config = dict(
    model='masked image model',
    dataset='reaction-diffusion patterns (Gray-Scott)',
    train_examples=95000,
    image_size=48,
    horizontal_flip=True,
    color_jitter=0.1,
    kernel_size=3,
    stem='single',
    beta1=0.9,
    eps=1e-08,
    ema_decay=0.99,
    steps=6500,
    lr_schedule='constant',
    weight_decay=0.1,
)
Rows from block 14 of a small masked image model, named by matrix and row number. Each number is 500 + 25 x the weight over its row's rms, rounded and kept within 0 to 999. All counts start at 0. Numbers have three digits each.
After each channel's rows are labels from the 100 images, of 14848, where the channel reaches its highest value: "top examples" is what is common among them. Only what is clearly more common there than usual is listed. The data: reaction-diffusion patterns (Gray-Scott). In brackets: how many of the 100, against the usual share in percent.
# conv1: bottleneck pointwise conv (model.blocks.16.conv1.weight, 160x272x1x1), inputs 136-271

conv1.2:495490481516505503485479476474519484487526489440529532516501468506496540484490524520509493499511509509513497480479511465468487509562505481454498522494495499480504473509548494538513518491549466481467522517491481508511464505510516492511502507507486507545480499488472484490505478470483516469507559460472556499509535507509475513556455412475531546539508507527482505522512534501451558533576481570530427465512468500
top examples: vivid (58 vs 14.4); feed 0.078 kill 0.061 (28 vs 6.8)

conv1.118:476505485528495505494505522510480486486478491506539524495515509529530490508513488503489498514510490465494540522515494495517524519473521493502490469500517516473490493548509552502528559452561467533455470497528531438482518410503510450484500499521497468536514464510515490496492522526486514525572520506522508515491451510524499490511426439525525565523500510536490489503456448520576521497546476605486503494489436512
top examples: warm (63 vs 14.2)

conv1.41:493503455454491537516496479509485537458510524473493528477524537426523489502517512519505527460514521485521479499521506508517522467467461516471550531513466502493506517437550499517474474521509499476487465530522496471521484480489500463522496502520484486464500509510486473491507495497514497489539479476475520484501483504502530495494456473479518518486529504541489483519469518499514561503506497539521490462497502480
top examples: vivid (85 vs 14.4); feed 0.078 kill 0.061 (32 vs 6.8)

conv1.60:503500482498507515501517499508517517512498511514506496513488502493513507465502476489492522502537461496512503501493513529517498500521469491505524498508502515501492491516466560506427491506506497528449463492565540472498497407502479507496531512505459492492482481519543491493522496539448570487554490517463498512522461523493493541553433527511539504391487442458526498440547493549559511496490522541490511544469502529
top examples: pastel (52 vs 14.5); grey (38 vs 14.3)

conv1.22:499504500458494495492500499491502499499513512490529515479490521477501466466528529529493525506526504494517473495502476479493471496489507493464509512508506491506506520518523516482540495491547511519501522530525526461508507498496486435491557471522461499504465492526516482495497501551518514485522540487464512527529457495453514625535420497526550495494508438506523507480584556532512487497490529516491479558494490508
top examples: pastel (44 vs 14.5); grey (35 vs 14.3)

conv1.113:503498480516512493501496465476506485507577485449512558519515518492544477496506509521509487520525478487539497459483480481462494505535521510466506523494501538468509461507538499534507519497532461515493538521488517522445464517517518494493480513493505483533461503491485476473490489488491494407510534496475520519498528514504527523527517442455504523528504512531483511517542563513457517525553478531540429477504467490
top examples: vivid (76 vs 14.4); feed 0.078 kill 0.061 (37 vs 6.8)

conv1.93:487490485509495495505437473478523511481527503421505497487458522500514546479518510483506525491531538497480510485527519478465466492502490492464543507520489510536507494512489496456484481452521523517467412455494491492540491515471502487516486524494443539490501493533520467538482532550541541568488501448508525513561503519496476500516467492499508532499468500441485523509478508496485538492519487533524476526514510518
top examples: vivid (47 vs 14.4); feed 0.078 kill 0.061 (27 vs 6.8)

conv1.74:509494470510490500519502539498498516456507517499514511503509472515535503504495507495487471510541507491495504538495489487522530544506519512483498409494515497480536487524485521506461516482470508496489512486498496499511511475513511499460543480534512463485488480480509509479485503482496491524562452534524480499501472517483509504487492518527526516447490520524476472510424476508552506456504508501465534507452450520
top examples: warm (66 vs 14.2)

conv1.140:497490424495511523513477490522471505446516469439460466481501584498463480499480496456520516506451532489503495488510505485522513483484496504524535514472512498483493459466534485492475508496505491467487481515522511484506494502473502481489485519496504505512491512511482511466514515468498501499478469490476481483488483519520468459512461497490498507493528510536482502513489471493486527489501500548519495495496504476
top examples: warm (47 vs 14.2); dark (38 vs 14.2); feed 0.078 kill 0.061 (26 vs 6.8)

conv1.56:495487493515505522524486487487527530497542507454489512512517502497532510498496516532524495504513530489524486461526509471464487520519535511470521554503507521491526463515565477508474475509494488487511501527499517524513471497464480508507469517444492501507456505500466490477528465491475516476491549482482520531509551487518543525558520468444487491495509526527484516495527543583440533542544486506551433486513504495
top examples: vivid (62 vs 14.4); feed 0.078 kill 0.061 (51 vs 6.8)

conv1.151:506495499522493488521494475477498500516525501475529498520467522503542506482506488475489518531519516507485536475502473511477492502504479497503530505497519464494521493525492500523544454479576470493561503516463511490469519571478463435514468526535455483454535478506477495509501489526612463497522525500538551458536532413510453514427520513515490572575476492474535526547518529412477495507551513513466505457523487528
top examples: pastel (71 vs 14.5)

conv1.97:492510483496498515510499502502511516494512519498536529526536548512502486451514519531512482512516512498537525504509493524521545520542493555491522516491555533495503507509530478528508500512530509502517522520495504528503500508486510529505524549531514531501496479530462496514553483522524510511479520527472530462521483499470488522513527557495521481536475508554523546536516536502511553514492529522520555516516528508
top examples: vivid (46 vs 14.4); feed 0.078 kill 0.061 (42 vs 6.8)

conv1.82:509490497508498509505461490508486476488516473447504495491481500510500546487506504486511516507536560504484505460480535471445471487495516472500538534488528495495518479500514493452504495503480502475479499507479490498524570501460468491514515482532471500472510488540501556537470503479520475529456549416505541482525496510511481551492509467519489507509501491501545522496510503492468482526510468501484474514549480518
top examples: warm (43 vs 14.2); feed 0.078 kill 0.061 (28 vs 6.8)

conv1.55:507498495512511523506484510508475466473480503501499529531526458516504491511455507472496502518463484497498554504509504494498521508489524519470488495495518500495504452505473559451497557461556497546426470469516514473489496375475482552480520524484517497545520513504524498501468523546480531521534485497504510521499483516537502510499530453520509529495519513497510492470491508511544476484511476537495496516471507528
top examples: warm (59 vs 14.2)

conv1.115:509500449484495483508512518508490508451536504500552512503526494501504500512504505519512482500493519481521496517512515495522537520486508508488501480459517519468527483504488547466501537456542518483497487463501388463485501504501523548491571507483514491528512514491549490485475516487500553506521486488486475531502488542488495508476523453492533496513495510499467444498446528435426494489517475485523487507475524526
top examples: warm (62 vs 14.2)

conv1.103:522481482494518520506494478535459479513503490483515467469504503507539514485497519535511499491502462487499471492511517514501508498503457533520516496477524492522518498505474520523543495497569507494450483484536514479494472540512496542495471479498470487522482481506430466477507484550540440510505481509514517436541469414500501457467518503479445521578582486483503533529535575396480492481517513473492492475449432483
top examples: vivid (44 vs 14.4); feed 0.078 kill 0.061 (41 vs 6.8); cool (37 vs 14.3)

conv1.65:514499513516526515526469488514484466482517504483517559536549507518476477496511514491508488502497485522496468494505512511503533496500496519464511494478506520512515499492517548519533598479606469517444476482535508426508497437496509521519536514525475471550489489507478410511456506507492497476531513521512510456458463495498471503478511450480518498531504501565439524549503546447586508496533476550504474463483479480
top examples: vivid (91 vs 14.4)

conv1.146:483489473502505529484529484511500527471551497472517521523528503480477509507514539492517516494492517476505469523528449494506515474495486503489506515479511498502502498484546505511483539480529476523492513506507468526460475519479485530487570516532514462489494479504457522483488466490528468474507517490522507487474530492556565587560554523494567498484480534522497512489490575540504529507476498516488531485509527507
top examples: vivid (71 vs 14.4); feed 0.078 kill 0.061 (46 vs 6.8)

conv1.112:493481485492490485496484480492556514488516481470536528505484520509496475443509514507486519505505514516498552488484464477478497511502512513470505481486530505496494501538547527530514521499531471543491493533507515460521483469505486427510513457503442506510461480532506441511502487544510547502497530496483542516555501513522533578567481438490557528525470524495524508475539545536486521524534500557501438547553475538
top examples: pastel (44 vs 14.5)

conv1.62:494515502513502532507519464518534549503514497470497494489490507549487507490495504491481522546514505480499520484514504521438480472479510493511531527530514496518528490496463494509499506469520516497477503488598535475467512476508510472496538504522484503536484482533517499510505516510509519470494491523420478483487483482489529516521441523486515482450456500499537548538505531526539476503491506511491486569501490445
top examples: pastel (74 vs 14.5)

conv1.53:498497505457503526500485501497465495508487510535487502494500483513562471488532496513498472531513466538485517489461460511503504509485489487482504451512501514508477549483501477540492534521468499530516509465473517480514505527562537523427517508544496488515497491460535484465539537488467493496521436568502453485472488511464513467486502536499511479507486483524456469502440471457530509421466531495459514517450518495
top examples: feed 0.078 kill 0.061 (50 vs 6.8); vivid (40 vs 14.4)

conv1.57:530499450480501500486516477501491504502511472433501508497523490484488459491540493464496473481545457462515476522481480530540548476486482512487490463471514495484486496508499484565475503544492525486518538517490524520504455514511522489496517463537525448487504456454494473475490441490487489457514462557490434472463485498479483485498483537477513476490493504545448491507489468479531534499482535515469566509469517478
top examples: embossed (68 vs 40.1); vivid (61 vs 14.4); feed 0.078 kill 0.061 (26 vs 6.8)